config.toml
arch = "convnext"
targets = ["land", "light", "water"]
mlp_ratio = 4
patch_size = [4, 4]
conv_stem = false
momentum = 0.95
epochs = 9.8
Rows from block 8, named by matrix and row number. Rows with one number belong to one neuron. Each number is 500 + 50 x the weight over the matrix's rms, rounded and kept within 0 to 999. All counts start at 0. Numbers have three digits each.
# fc1: MLP up (model.blocks.8.mlp.fc1.weight, 1536x384), inputs 192-383
# fc2: MLP down (model.blocks.8.mlp.fc2.weight, 384x1536, transposed), outputs 192-383
fc1.198:527450433479521434459565528516498542610570428458496529483473601537530496519495508432501538492496436531586442483441460538509476530564488484515498473505484548414533444600525547484542545506405514479536497417526495460533501452490521466468450484452477490531516489470483562462422506488501499468445549571479483513494576398532511537498458471413582489456508506442479473489513528517536500521490495496532481452530535571488588510559542450494567489542560488472511500424567529466607466414494516622399492515561535500543547541445500599519570439466469494413508480508499417503585627475538528496
fc2.198:542494471495499475438440526483548575558560513486502513459583465566505625482479342460500495459485433530477527516499584475515630497530566522455499472490480459493559496565441467577485449595441486455494507444582502552434394535530441484465534497462550548562479589388567514462453509504571476553567525550491570578548616546520522546433524512463502556497536535503475495525491442481497510580535452460498517530520626579484589450486491491579474508488557356480452481522436508517511665507432548474544505512432509515490491498412588458521597476470544453507472488464521513487306498513454474531
fc1.199:517500514489490483473483460485512532581467463517502494491491452545531508495504504504573501488466501486536543516458508484447463475514470470523497501510495481496501489509515470454499553521491555512488501473494559507515530507515497507506492514553488471518494528482500463509494562445539453482474497526511485556496554449517493451545470517536479516521490525516481476500495510476505495479469468538503469467531509487558519491495503515468494491492535558461499490535506473506536479502524526546524492535503496535492459447481447539514565501518465490575521503494498470465490534500495512411
fc2.199:580513540512559452466513537510483474496478535532521631544494473521502530504485495479507484474526495486470506539506502512504447493499493488490478547536496503496467467510544498505508508480514474546490445515476485503489475480518500486507526528545513487461528493532469450475444490476535487457494475537492551525529484551477474459507493461497481523512506545507524508468532496492507481441503497487507535501485493538508454517479488445552489498489487500507514484525479513489523579532499546475469463494495506497524499485512435495533529511500500499490484531499483489475452484522469481457
fc1.200:497501483474512530514526472530469527509516475479492521500547509504473474490467519485504495487529480482474489525514505543518514506500521511519503524491511523510520501481490481500523508520482510482507515469501541474468494490485495490480501445546479463454506506534477509567548510491485554480485516544438529484479511514480536481508511474528466519518488506476502515522518505505503501504493459493483508499543513526440500480514479485522488491514507469498477498504513489497542531445495471471517516499507503519501491452524516436501545523467514490516494508512499527498490450503473536490
fc2.200:483508525504471520530462485506479460469511496517472514478516505487407513469481478494527503473516492460519514466477522536501475519490454499485525490523465487502537501493458539499482449484510490522532525528432532520498513488573503509511461519504536551483487548525497507496484500547487507531493504478473517503490480449498495533505472473495539499456502506557523540498496491504482505471492511489510457539496459542475484523531493482501501496529492498527483508459511476469478491519505485478498463511571536459482485466516484501493542519484495511498555511493496458500458500532494490507
fc1.201:509529487477500540480479512501524523514436483472499473521522520547474512513473509480539517481478511475455494485496499481492501490499510482501525464491507516508495498496510507530488503470512480532520494533506490503491465506519497487504529490482527493554502482510480518533474550501490481469488497496536516495488505471503465471495501503507562522512501471523486479516480492502526518476480494532520490506473516499497501478475507481548460503488478493470527550506496459445412470483488515507518504496558521497489546488464517513512507575533525485523483537516497474509519513490539548485
fc2.201:493522470521484475529516481474595498499474499448461560502482494461503455511470499474486510548502531505528514552540522499564541470531501485497505517473480502504475493509507487543536485546498513503525477494474517513495492501492507484509477499477465476445469469508503499482497445484479504523458510485589519471485521497502489532530478502447496482486496470523515447531493518512482515509524464537528515485516452528504488516475504497460458493532547511552531486489434483491522509502473521525511429511532491469527517453472471506464470470495492493454529558479535470495524493561503545492
fc1.202:514560530554377469427486477523497510440451502441553451620554469458534457487629552445492405496452378514397435554391534489504442458480453417552542492479512518477578329488486480507486497472431532506428522356478527494521483493500562515467508462534486578481569518491461423450531483565522516618491540433559350543446553471598430422501434483516530497474458509459497558502419471504509522551637534459442527441468439519463536527479458502567459543545471451478511493530537471482463392500528446483518507479497500590433444487526539611525469515532590475576463555438512529513546473539529472501
fc2.202:480541506519555419413451478484530553500511502462448632538479512537536419426570513443521402585517542488406579450526444494503357453467467562534494427463464493510567410463540500505519498485501480459440487562534563599389555501500581458515496517615526495422484562560520596535534557500570490559556525469508501608549542395530537504557507486504466479641571579454602491478452408532508512460485447564394546551550564508600559506559590506435429506458593449496487509436610519576478493506487480412527564602535595404511599403504451460486495462548463452499495475381524463579472426533504491562
fc1.203:399422418439437607459513530460525502428486459547474496479504458505455486468490492487485536464496499480493587522463473464580467516536425494468503506510462532573392463529479429468532456522570454526540542448507534560502608535481467351432512502569481466519461456493500542432528539487510451461490503580533462424489606509510494451485490520557475548502509439564455424491459459465564476424473486537460483524586522494463485467434529538479499455513490551513481447494523431545604630504468432479544516515525492521561510439526531520446493481556563478498347438535473525495436495459486587537
fc2.203:552389531430508424525576447524506481449500460454477458483600449494478563527502527412525568515443500520567467454502543552495399438452470576540512383441458472439525434529496488498559494560550485540446516467473491433459450446494500498541540440554459509407482494502468521554526512482584483483492474574469411550499465530489462472492569541471432528461498474554504637505529435513528494581484463526470444502498429525573502543462513487532544575471491519418491523546528501494517528443476532549507524530456496534481551592450612504513390506490549414479548465491470542533437528521469456524
fc1.204:434493562481483506490491495494481510464489578491509433510527572559500542510511477499498555495497499520522510535505519506441518452514467499478507489506508437482491460463395521488496492547482465573517484522490463516508523500545493499474518513495512522572490519551545527520516500537546537512583492490497516534506561470501469476503480510476440527465456476534511511516538497447509466491482497507508523466511495472462505453459489509495497479489497528498474451502476547519470495503458496528533447506492474511521515526506529505507512522539506496469439503519464495555443517484465513471
fc2.204:493492475467522456488550464512490485466510469490470480511426531466535469472498534517502521526460502503532480459470535533489485494528520446472491523516492476513480499524516459483513547502501510528473484506487491509504535490519501517473518537505471521533462456510538497536515447512504572506503548527497458500498567449474499473478481513501539512531506494514481524495558487517477522494511477458475440460491527506438510514488537522486477487454510523511490537501480508430474508469497522525512505493412515518513511520452586497463436487518492498487455507465497517489473439498514486486
fc1.205:494549552488491430521514452540494566478431582525448458501447545528507537530420442593530514550459502481507528523535499538522484508515586511471463493534508506399473488522521494527531517581509536551460505519496512510463511534452549540536475522484489556537438464466526446506502573574516452489535485449493499512512454611438511469376480543457490462532604503619498485466547509535504528511480472479464454488497485525511548474534480493638522542451539492506464493522527501571476516620387494535450459548525450528484518418495537469533509444491501552507522492462529485570511506473521528462
fc2.205:478477521462451480543492487496585458531505467549427522550443552493532471451530501513521523476548481543435533401460486524490474503502505444526570480530496422506491432500426485531476536525473520504494473486480566574431519517554519582530512468494510563495586485544508489530459508473486455520496456534539519533507389443456503468519544455470590532502495571595535489349449417503502512426485548438458498485553521518502493481501551471621478544442499419545523529505486476494487505457473472418557501587524488472477432520508513531456525476504499588500461495545448542531469492515480444493
fc1.206:520542474516503448474488488508502487564523495552474497531491539493545597513529490527488517457465527470525468598503504549488515489449518481511487494490516434442516495476471545514482500557482454469553527497481489492532555503523498499465492491461485497442497506505512543570461468534528479487540498488577509489498510494558558505511510504492544520511420482477497458502471519491522487543541506518501487509512490469510505529483521516512504506502488529498381468500453515483513535552444487525491465444485448482490586482489504476594475446493489553493503441513477475491538418475447549467
fc2.206:546502509539439499476522532499427473520470491499506442519481500506526505493443489505495523519482540483496505526525495510510497509527484474513494488486528509512522456491500500479494533527513475535486490578498506452535486439485496516490540534465470497513514551422490478525506472479502491500491435547529506514556509512483501496498496495557479478479461446516452477521553516451492555505518540543548492505504471432555475486466479447534462521523508477485450491499532491479565513502457520464500548469459507472478487528472486440465489554485505510518471469540503524473458472538519529559
fc1.207:476467524617488513540459441456529547525415452371563530493527537635549398496558546519461460443511487490492511487413424516467521569503537498538489477461534359493571429520493559447580531472599551457512480536511600312476598503553487503441446519476410481519535510576444533483523464453450510520536498531539394510596460423490485434642637526526556539484442553447452436431519412484535489556441528524616575533405420475492500522404589497485463518533503517477446501551543555452560457488532427579478449329557603405471487451483451550511398462461481554498492481475555592558455537585670413475
fc2.207:427509608459491511549444511479489548449423582573555486374513610555458470537516488529515610478497491462540491495418376556521412486494524489489492473398479472473487411407470559581506454443495485518495499456562505615444517518509473516548529432623510574397439518547439405379510474497503476555438465576421514514422536449467568538568559569498511535469445522525570490574559558486475502487580381569455557567680525532552516334548522538517479427554514405465498519459590471545594445435436521506419424376525457496530460581501557560540464547492570463552518451418428480554483553490364444539
fc1.208:511501573430485443485672453376534521504406480400513513554737431587488393421576528479507660454492518453535438588527458544492508440521570550413432575447486397764580428406470340279446470585496380529523551540557464458515594538486523484497463380521605513550521599502462544452420471474570392493490551537572519517458380389492620512541537462496358505508496464574449457610492550448484470495476509368419517487543551527600473395444596327578581414384491548550549679479541549645423445461469486565352584683562525363548503574447654479466346552601489535512460390487438373556562522502741535488
fc2.208:577488389624475452423551586580359510392595504472500555494557335480609528464429410549468667555496484541633434503396586363513726459436696506473419579487522559536556359428487514507501486428472554424460516649371511495379423483467465542475420516476487384461376308511548482605626464643460524549502504551285454241405484506493527581531468516495586347347468416607461664508500573521497489563635364492448407468461430567379533439497377473569461562493524376389471493449474542436498318289478456418511442493484532484347570437554581402366536501473474472396505662623576575348407473752492577621
fc1.209:457572573475282567395553422630498502503452512561566471666507435484442476424507499403338510439509446579500500587452539453456546471550491360422471467480452481456372470430553477451549486552477555436428425434446386523394482505463616530476502512358424491522563466547489464436427504462502564435488531412524372512345506520551511466536561517562580582499502471428494470585546473554606522488439507461467485479542508536470473527511573547454481531539552470441503621634555472520523505469421584424514454527510514588480478449529442617521489545532602447500528497353505545410381484492533524455
fc2.209:550420613504635567573504505459520525476518506488490618495513506543564406467547555518436529557554446501562499397462635563496542449594455472487343543431474621533473429304454542582469402452470633422501478587501558516552491567480674455481542492421511472443450396533451478505474519595650617410542618514651443567604317450443508553542467346346464624425574476508589390424521352589392456454451484552447456575514528501531436454482522637528533457549384394595569579505426460511453472534501580472540515547428442521584524533468418618561443587444674484548477513513530513462504489582485321531
fc1.210:425393521502491585499527487618512403465520479498474489537524566515439448489531476481461513577469558487534550436459496508518497527529499457524471519559510466451466501472471473497474534553521479519550490432482508497516469494469483448559529516595467448500428466509495486514530487473517543549479485501526463525492616433463478496529544523501415466507448447494449596535405446534478502533617442520516576492473490477582515490541493505492401521463452533581553445465481520540524533527457574549478535401514559502516536543549524520482526518565505462440517467533430515483509524472551570492
fc2.210:493509520463464458541493523537533557518507522508476512496429490568469508588436556514522501450583501511487536436522455499504499495518491455511518492541555467509504480495466534533508491449530550431477439495483581474485514461473532476507513484538518472504523447513491490528433515506485510505483483530374465452495589525498431525513503476555563535535501488472475446523505492501541535511471545547565563472484539591553446438489473511494541454471511501466457412459499504512554571497459488488494591479507457445489547521474585467510530580470461469537536459450513523564505496471529525560
fc1.211:523462481445512519472513535526448535467484451535462497485438543502500491530470526488474527513417525507523569560538420544520538475465519519493461471515515468468536559481504466505509512557572480570510524442495512463464442476554535509494476446551494462499497386495471469472415493504483546450530489546485542455513523586518485525497494469510521545525517434509427519548436529548545550477433399520559528487509493493510593479492484466536578498568463503477488455491488500449524467450470549481494525531453551520525466555480404485515434476492480469467523509530519496592503508567529535560
fc2.211:520499582466560486501477583414518586552486581523544592489490560553486469528454498497500461544463442500512475517531394548468467521439486463444509461481547420536498460429489470591495469504450515522523501480499487538450479449506509422479520537456497533448594527487488457523514440516457422536552519513481524492536478491461534470491506482436512557488504476534486549361502495481566497490529514454396427552557478550492587445494528462527503496525514467527507502443514439456494471472446490494520452505576520513512475533480429526492482473465493531496470456487477542504512507488479545552
fc1.212:534483477462490492545508488505446472528527473502506512509494488494531481572520568527476510470513458494512549531501479490492515523481498518489488562512497471476499519476496512514495483452494532490511476470504480518503496495501484510494486458458490490540503483504459524498498474492466538508498511492529483488495519491511503530527500525505536466499482489500511524495488497490461501492480489504509495500511496495548528510506489509534492486485469483515488535515492479486484462503457492499531560505517520497494476559479496462498499533513498476519538525481532487487519467529507501564
fc2.212:513505510508509499491509506507456490504523513492491521525520500504530492527494533488494517489498526511521502474489505516478525498501520489500505474456490488517498477497506515467502459511505487511503494477499502507480521459488458504542517478503507499510534491518498512474514521527506505496481505488499502508511510512516492485511525482518502493490486488500494456501486463511461509496501489500492511504496515499497477473503500500473503480481511493501496512531494512489509507507502490514492490506509474480510521487486529542512521488500473504481507531501494467508505504477484528518
fc1.213:443447505548487474491491497541484524490480504488506466545440456516561493492449503527544508536487547520523455503488516499543484501471541577501481511451494556546481491447503475531504507554516528482489448499494542515485501538486482581490491455538468506514547478532527419475480437553528479538518487510532533527465495499403498466499507514506521498503491442537497499545501502518485468522566475528483484481512496574481456481470506490517488500497606477503534486510474480455514525348441494490533429509522513544452469474484528463500527562500524444543476533492417580520479543524517492527
fc2.213:453488546503490522435520429471587497502478496527506465540507490506536491509485523504488503475529496455510525514461456486526510502525493491481490496458475531511488462531495446456521524514550518564454453491518507529526498501549465525501538479499502546533550473561522479511506517478508528526551493466530515485474499519544515464599422457467546493467525455514489521548429539535412526395495497526495539498452526471455532423517468501530484490523515509546469492457483491493514537472462494544587578487527509452478491518554526485446481522527547508342556527482492500508577503484433496505
fc1.214:497485538481474481535492425500430418527480541444446477450459538507545527489524438424467506494500420454438560472429521522508421538538546545539510474508455475539437501516510486499452465527558460526499521451513467408486492492479400467505499585523423452499558525499409503534460538532476538420468522505515499495479535450544581452548509448521513525571596572574503585486605512569520543608495588475511487492475525471480453548464411518535447503519516465491452567604424440496460524477413510528451557521535566586500533453468572507536440510464540520520459552457402415397529509578438486610
fc2.214:496561460474519523532547552478507505536524499404537518479468517500438433456448535464425578473530452490578555420465455506499458487352430506585531449512442475511475434517495504447496513529505535537483459535611479543586525489501498540559557478458523474554521589505508504477449542520459502605425548469460508584521501490613455482528469403537576464518551492544454424456529551473491598488505497536494382532492487560439462424351505359425487474451567381445520534494445540424500501478551488480529458376505506489454555598568482502459679479415501654551339476640521546509515502507525437452
fc1.215:510502498509474519514519484478488521532482451478497492510490475521508496496482556485500468491488496491528513507494498488521535480478470460484514497518518475515512514525504473500502503469495522458494490511488517483508467497492528500529501522506497503498458525507479485500492534522533505501519510495519482474489475503495529454500503496478488488508481485499497521491500497525494494472486518536456472509506491497519485490481523543501497520460486481526472463522546508525514511500525544505478523494506514521502482496456505546507506486483482521514482486526508507472518513527557471482
fc2.215:489492541478514510453487498548482508467476506536495531556489519485516527508512476539525488503494565482457510534510488473495486490508520464480534451527509507453498482497493494477475479507492474502479499503536535475509496487547501556541482479495504442464515547500523488534501516505503538478489493495524473505517477540539495474509522478457521520479532537488510479534535497534475479485495457527509498532536531506570486451497468494543523500486480500497494494493466498531512528490529500510523521515496495522504520492510516483530509512497504555494491493530496517481506528495466509532
fc1.216:461533492474382519429564350503546473431444497587529554615493494355603560507437524499481559475467453484472526530478618499515478423476592527505515549487501558390574314494516488424499390511533555513590568409439459480471513433506561453512533472557543403535670468520519493517468544558482506547563460530486596466331461516581353404513484491433598539522610473481480538435430486524547417491518466459512550524445399456416538534592396512509497523581479557472538548560589436489434468522484547539531434497593569571498540468522560533503527617568621492454481502497574481525577468437579437476
fc2.216:569523512487565446461437517494440537431417494480445577535448468547535413534520501451482479558562502541529522571429425602505620495577465596598489498438545443472594537423627508540453575467504627521548547489464495514469491587542485413538468493510489403466341454487487553554472525577520407564521602549444520463569466406531461429484550528430466536528500576483545502505464483464625419478551453544467509489597561424428439482486479395488475537529511541513469467534557535495518535442501422460437439586531439497538505500536574553449461485569602505446486490450504456527616458445509500421
fc1.217:576507547479491527480542524489470470431478519582370483501513475527481494548552505539544501457514503463369376505489511462490524493480472531482536538464502502502536537487517512555475521501507519505562477441495498428464458474491455627491466408572482491569476494527491486470507460526469520491470490507510492478492481466528495520531529467559485588484515422514462493506523459498464511463597398467480440487477476426563483570565491490503498477537593503516480474538446600544491539521533498500636499434486454531512514466554437469484468529505468493504554513486540542451463490445529535435
fc2.217:554445509504521437531502564521403416636485426423601490432494515535465507547472546489544515569505454469435497446493434516481513483486530628453526549486460550482649561521509593486503480527524514527511553564528488441486588473496486488572457460536497490451530567471447431471479417439560479433480540487497438457494510515466532461473484449640456440484470508481496521523572581451446513547486524468520554466469414552528481511504555514543479482454475527477469474466446519432537579479462482472546560498452459549515491511536530452481495547597440511465569492481457536452507513446490519415
fc1.218:493461488515482467523528492514516524575475504502513431511519574462517455490469472529517509519512550540482456531508509519539500506519530471441491523512516494506544501493510456576499476501474499532515418519512553479488570455496440472468530476466448471479542463524447490410533487477504532504535423480456493533507526497530494515497521539460473445475506481561511519517540493516495490495451471499536510578519533614531516500465529549497456497527523472482514518483491496499540559500542452456441569464484550514464477467485506486546478485512459519510485461549515521514570511456564488446
fc2.218:488526515486566461538450532493545503513503509523519459500483526482497490478506503480497487522491546477452512480496489462501494486515524480484527489482482522509572571466455482507526501485515466439444446489492524435520524509508519566515531516505497501507505469506484500573514551516516504502452501534518487492445539483488549538480509556520437491477516490461506494507574507432482494515557533478571514533476438570481426544507559470499556551529484503487462445432492479528540517495555485468510539515484507495497511470494535474462516556538490536529528459502471487526471501487446528468
fc1.219:543548525638571480489455455570465524616582576550487388657629672412522491453420570423434617551532530500638358515450539434347503547417448556452520431413474577513502373477463566531504543415547591445501418415495467592461386516558500410564452463555525519553503452552503432486427505601529516460501568400455444484508379446508555581384433364573486361491523409565528483557418537653462528584498419496406492470578403536529490572510570440521567435596427411376443379493454553548539546455426539399505531616479426553370446422536402395480552501534540470399551422414552556507346499560611523523
fc2.219:506469518571471522427552469510558487543576538492412415543521569492491499544527459541501493372536479500488491589476573502521597546556462603461501576500508520506473499579499476595410554553545486571468530335484466469435475545498532459483522489613502532509570464526569480507430523410611589415416468452548458496432464470449642520584460526453490487547451456535501602624474556532496516422522637411527504342460540487546508506513386537499569396434483542570491524456505595580496534478614430484447605528497532453551518480519551544438474463403421485470617522429556494594520545499533468349
fc1.220:509517500500491537504499492492488490460527497506479518490533483508518505483462495469475512477454500489476461504476507474481502547451517448550516511465499475496552512481456494529447494457507503476515517518529506493497543520491553500523533453511577516496527525484511502433484482502495532455533544480454502507503503505439486533529471469476525502541469541454499553502481494485512491480512530474452511497498547464529483462501431448549474515493489494498495453527489502518485499533467527495472510523539483497492491521466552497507530534514515443487485485490467519545503501508534485532
fc2.220:511517504503493509518468484593441473498522522495512497472530442518464520428521499526488527553459501457515478477497505498487508493511501542518508494451504535499487508567487492446449528487542497529454494479515527530538510533454561522491556470497499505524471492530506438478530497468482594522486465451494455495544516467489517499510489505456486497490559541551535517539443557521500473493487492497516479525480484494501478487509517519534559515481501508460507515463521479520514496530458518457488509532488517463461552460496500464509487484455499494505453497490493477591527468533524482453
fc1.221:421321674465495472464522467534481481513417478477477520476529493589546362527438438478457348307426397504506482407595431353524463401477494409639499450500667382542549485512653540466320361436540534407566465473517459493589390509551495450516568484474237530521596431407731450526370379516471628466674607465478467557332609507490481459581458521486466433370455394410520562379409475546514489494564469617513453474527549522533600578353438526587519401479536397603633577514562526393726429449484534539444562527599441492537420556475387586617619391550322593507570480425582411517603533552590419521
fc2.221:509438499537561410528511494635542311431364477519506537489484538603436454431471462541373547566511606563425498519652563561465566534562545390487486465450470525572507534508566541475493420446485392387492526500511494578494490471507356483471620477481554480597575503527536576533525420528592516536563472553493497534346465565527532571428372582484555576522520455493426477563447449508494504487439359515391500418463499500530531492497468447529496494515438569438571458458529486544512628426450560434466441576387505526569613484421460496472598437511509557411489391471411444608642505401516622404
fc1.222:507469535529493460496501478514479466507494529478514467524493506455499512522498528494498506550473514474487530499486490503536539509488514485465527545502493517491490545498479492477505499477486501537498493511501521502501477505487543491499505517511529494524487472476515502492495484492497535513491488455547491486489551486521518469491528464485484480508535489487492492542499479522472503501506468484453510466527464485479495542513528491506473516508508476528501486494527519522497521452500536509507510510474517476501502477520502493468532505488486547469506498541479513483508552484485493498
fc2.222:484492496502513532524491488523536533510531503493486444513494474531493476514466472507494507438552562497458512485513394471497510458497463528536530496481502470495535489483525511490513542545481519514470492479463509489487464511483561523561521519492506482520501522506515501480509505491481505522465486507487486510501486575514531497494551489529520498548511475522496487538512522487481523484491497473534531463512441521524512521493502511505531449448530479476504505469489527497502526495491487505505530500483471497479506498495542497507540485496485476502494506465491501517468503486428512533
fc1.223:557437479427525483508541523578455440339583475525469517483480646657481567460534537460465531504477498488427674433534467657574577449492497510586512538483432517485394480483473503499451505424440430615474555412479420536543529542604684400465548482544580559460458458525527599548492489378536380522430520489480349468475564596454477529548491460487563540491510388557396459539415524427440464490516497456464590508451635503490525565394539482508439327540447543438560759363657591572426468457462552459456494543615508531447596356478517532502525559399397434393456470507598489378628422514485503479
fc2.223:450434560502398557380512545577491453615371428516458585508473450468511436352496452407513428547462413501551440524282444578424600588435461596596425376517449531325558519362446593560415525406573472474432582548500586538554445520568678412450589442454526563533436422421495502517458477507560461517524495437518538434627417537615537478505492537468490554523427485450413487511493585530437600611615401437514385521404449619539453463553382497457557518519570460493452493522454488470543499423481579474416614673486514440544475394542578497556396516540613442533595450548565523534524490493573517505
fc1.224:422456491527532465506458446480486433490523468445462459481467445504541528510549476498478526506526547502523520511481519516534496494426523508476510545531507533522493530492470495510511531539476527427539556467527478545487514529520482513467535525468484493395538495478478504475525498562423389465521549477499510504535418528506470483503504494431556478478477491514479525530463530503515533495566482470514457551481476534485484517537484518484451520520487547496454493503524507502517528478462481487522525495480506551500456444425551526520523521454525495503570526461495572493520522496519500540
fc2.224:494548555509441463486486509508522491543521506547543533522476491487559445509494517508477529491478478507509504567510511432498512534531542500497487518481533501505469481486461496512515491500471501575508488559440507458512509517488459527462541524515463497489531506533528529493527531485549520465517476442465487497465526476431548468556537491470448453488507447471501484454495544480513535473522513549457549446508468487512464517551529516539474547528456503485492479506552495491533514499489440488527495533386516465559534519513470537463472476474524451461539450531500527433489533476462544474
fc1.225:581576433395513560529528496582432520486599476525513568520509470510539378549562560515543528479501482469486507542462478518477511489506516554525506588510543603535587465483437461498598553509488439533456523442518399496591573437516434473412547448619470421319535516546431573534534557514574556552453572466365458335483526544463570463537494430541445541459526514458519533517530487526514523508508487525498480511550516557408477483529467522502353540492468519471547477553505463468664524355490477411504546577546536500528556374464543396544584529505525484511505437508496569497498372562369475490
fc2.225:563519625476441490487523504403489458575544521534441585454486545533388545523486462485524561472488499401541566472435519560465507588418414454560549422510567469511555516463430534482566499545523512543539582530382570446502591569572588518502429470591529567452454465538489465392511565578425544472583493416531522481532456446488545516487415387495648508337532504555536622537490523399514531508572533508577357514470498614407562458569478514497502563535497509511570586404524465507411491432485515517535483421567522408430518450508582502515570535534483532427644439473581467413479484487559517575
fc1.226:477586518453455485566679521454517531505436468449586458468657586594386496450384585535440430443469497583589453440572519455511495468506449429498470557553499460511520526558420407420582561501443548508526491290480566520407462522517635516459659502502502643627473490480557441463440412634516352471588528541541482510454492588529473436419542663562511435531521544471487527473448450481504421424521552643459568427469562595445576404414515587521503530552425497440609390604594596338530329676512570425366380579477434437436374444498443569513515512508546425526403593498493606555583388606606445570
fc2.226:498544528568253582355463598451541454414493427553531548643634587458507652469494416464575613397471426477606494413511511580489379481395457455471532478570521454523480432499463547525489581482472509569452481646609465413351549595509599499409541602481541343513366470533512458518565507465471538578360528489525454447532658440459527606423537503417564499407404470552529534570517584441416486574390505535443478522622572585555465379479594515551457410493513478377540538389597460412591526434522559465418655420486481520488497532527460427482550310568614533517635381546429453499479458641542504336
fc1.227:536524420476320448536488386546503536539437419500507471539468476526385493543404530425541545489447436473446526542450599490574471440493464480525510590415414458537466497501444539473547529504491494574446444497531498579542507557506486467543486326498567559446557523524579493473546470477432410536469535490519490483454493435456596496517599460462504517523520447528501527522497437500443496562501404498548585434482555464481589566473500484444444579481550566521555522558602508547363471451565569436565449536531597414533552437465423443591579446456580524538504468464393483448512509425523581497
fc2.227:552499581425550397531549482526576454511474540450445459453496584528544517560485553499551391436418404522519515559480503614493477413429542424480506490463585471480528504460499476559560508548481431504511497471442487566461593543519631479545579595506524383458412408573467593537443529436504550428446518487518551530496552477542521554497500422429513509497532483543441391489438544390540523431433506575571437506472417504513416460422536509468597470437506536579443468505550521473471542579494515507586522387378521526488455520494488501545455487433558477606549587465576394413513519570408471464
fc1.228:506501492532531484511533460504491499482492494460476489501496504518520531484546495497495497490470536490507454501464531585481562541505504476509462473492526471482526530512495535484531515447478495518492499497483512505522495527476537505425499461491499504467483492519476467470471457475482520519518497473515557494527515478508562558515528524491473504504487500493442562510479527504515490450474473488514516504468507533530536441528497465450500459493513534464470529506491512479512440540496502521536516522469552503500521511494511505482529501523499480528492468477509527497499509484500514520
fc2.228:493493479503541494477440430512485498502529488517483512503508508477459565508557470464502527482494515487475518464475524500500515489475504544508525467498471507519522538496513518538491501543471483512509517516561475541497491507535492522508499522469514527503525513488499492522480528480506522504523492453479494503482493529504501457529508517515520508497538480515494507484482504472483578498522526471574511513484490555526475480484474473530522514465538437485505502486467522505512545484450508502517489524464549496550510532550441474507455526489509515488527456486526466528447501487486462484
fc1.229:435474420504449509421479507493466510545462508482422423504475457447482465442473503588547529491477487461548471572475429473518553536558497571517492574563568421499580511468552498626543454496541518439511558527499465476540518464442533510526520465493482463417449505487419531498493441467442388480556527550546497550478596422466515465493522503507496491472461544529587478485457476473488533477378384527424460564544567537494573551473497427586478534513531481508420545443509539482495477481506571561592527464477549477423406422563487429467533420550541448479468517557529494496516566404553432458
fc2.229:472494514412505508461488462554487520493511470539531475417411498538482569468443467459473490457504519543460590414493561594517475548452492418553494437518463540452520418477523388456528524506555556509408536495523485448503448447497487479588669457489472586505450506522521465447593480487428408534449508520541473494412483504499509528538543536484512491544518487514589604492502499545488518473492432454500539484410492369476454455439622460429482482443503485391545433486499425495417447505536524578564472487486466555533448465487466546455500471577422591396614459418572477526401584515453460461
fc1.230:479497491475500510515541467496448515478506521527511511510520450443552505454494522447498505486527515473489515476507484494575505469491502512510507509479495549474508494513511513491526471523475517477504519503493484513499497494492502515510467532497528484548477490527517520544497522504543492503492517458526506517474527470528476495455503471484533510469489522494490491510551515485489511491486541494512497482481532500500493488524536484482446450561455472477454496462489530577538501517454527467478497522508470526491552502492525483510524496453490518489508487512503538473509505476524475436
fc2.230:503489494495533516571611484481462528515527466513469503540548482471468528486529486521469471443500536489528439491486463507490454453488491492520458471474500516482444494520484495504450528512518478536523472441551539448550527480511516537456524580456509496472505492507517450467499468466470523474548489494476511434492492515496476532550458462508483482520465480514497533491450487468467536514476507535488494512491521478513482495493523546556473522454511484489469527513473512531502537514482500534478524558551506497518483493461448463531510473534496462477504498481530482497484532494491474522
fc1.231:491553556442507545407499461481505466519457494512572481497508447520526536571470457549436563563491498497489514507440522557540477538501498507446472441486482441545559518452589521501460515486529467495565513410495432529466519497403499527560572513469502502541486505521504491504536485497435552540464495482534488568518556486451516471519512484506605539503464502497495518472459499524521514496529551446470502511501521499452402549472467481498525509540500472568473405481478509483525474529513497446491516450526490555553519402498493559508458491480475474488530537490481503461517477503453478482
fc2.231:489467510518417483579483547493381545546488498489548504430479485459518485496492486541534539470528486517499492503512498540503548518540526462551496481419502604496540431467433542458530512536477525517532475544488498456521482479536489490474488463495519417422495500489441506497494454556506453473512529510438451528374499464461543507506555533452451439469504495556539514501536508468524545482528438556504481571553551511479530546488532550525471542500471488504473492508351526510544486480473524515507546523458478455534538477573536524527467523488547563557522620518527447457424480511514480529
fc1.232:492569560456556559495543497402509571495472535540491504575533509614542497501542476450492546512393459391482505518537433483534533463478478539603466534311550382482552483507407539529598530522479417431458361551486431552464504513522575563388432459444504512450594484540480510566534460457513474437487420483499453458582571471512408488538461599562662504463393537510509455545524463500534539487388466546507609548609437464415512412389442469567544495539420531525519441439478514535388554533522420590508487460454553393477436495488562436507453490401565502457403496583483538430425410393473506485
fc2.232:580649512531526464488342540400441371577545478515535566515506504369510433526462482583543596575500470594562496545556527568480556453570497529588393494538491568531471512523576558510497419485521424476476534553448587447628439517480548509520352539503463428439469466512577468484464369513548417512440510482447496465544464610464560534498572570467504513530484490492535418515477458548404504489567525482560444511644465492524516543485523441478431475498522550510516475530509531530548466546474491362427424484425525605488500452543421519445483548484613501568336570417453470543512465489349444578
fc1.233:492481497493503512493489491518494457500489496510495520501476491529500522481514479498507465486504477539486523509519479495494496509492501492507492517497456483530514522477482486480495488495523478492493492492514470500501496521516495499502487506503513494470496515490500499490483476475508496513518500503494513500499511526511503489485539526509507525494515499490498480487504481497502503520514499495501494485497502502486514499496495479481520497494523502496496498501497512538516473516502502510499488532496499519500502482505511490505523496536502514492498482493499484504506488505518510494
fc2.233:496498525489493508531509496513488522495514492522495480493490471484505504503490485472507505487480486506497510486502474493498511508512506516515492488484512482508516494489532499494509483494492493511479501508507491491472500518474524503508500471516515519494519519502514520508512514520527481516490516513491510496507491510478528491484480512498487486512505499488478504491474493473502527515512484499525508465517444516493526503472511499500506493490487500500519493467493496521492480501497495483481501516475492496508522498509517485503524517501481503509478495509494494529502497490476521515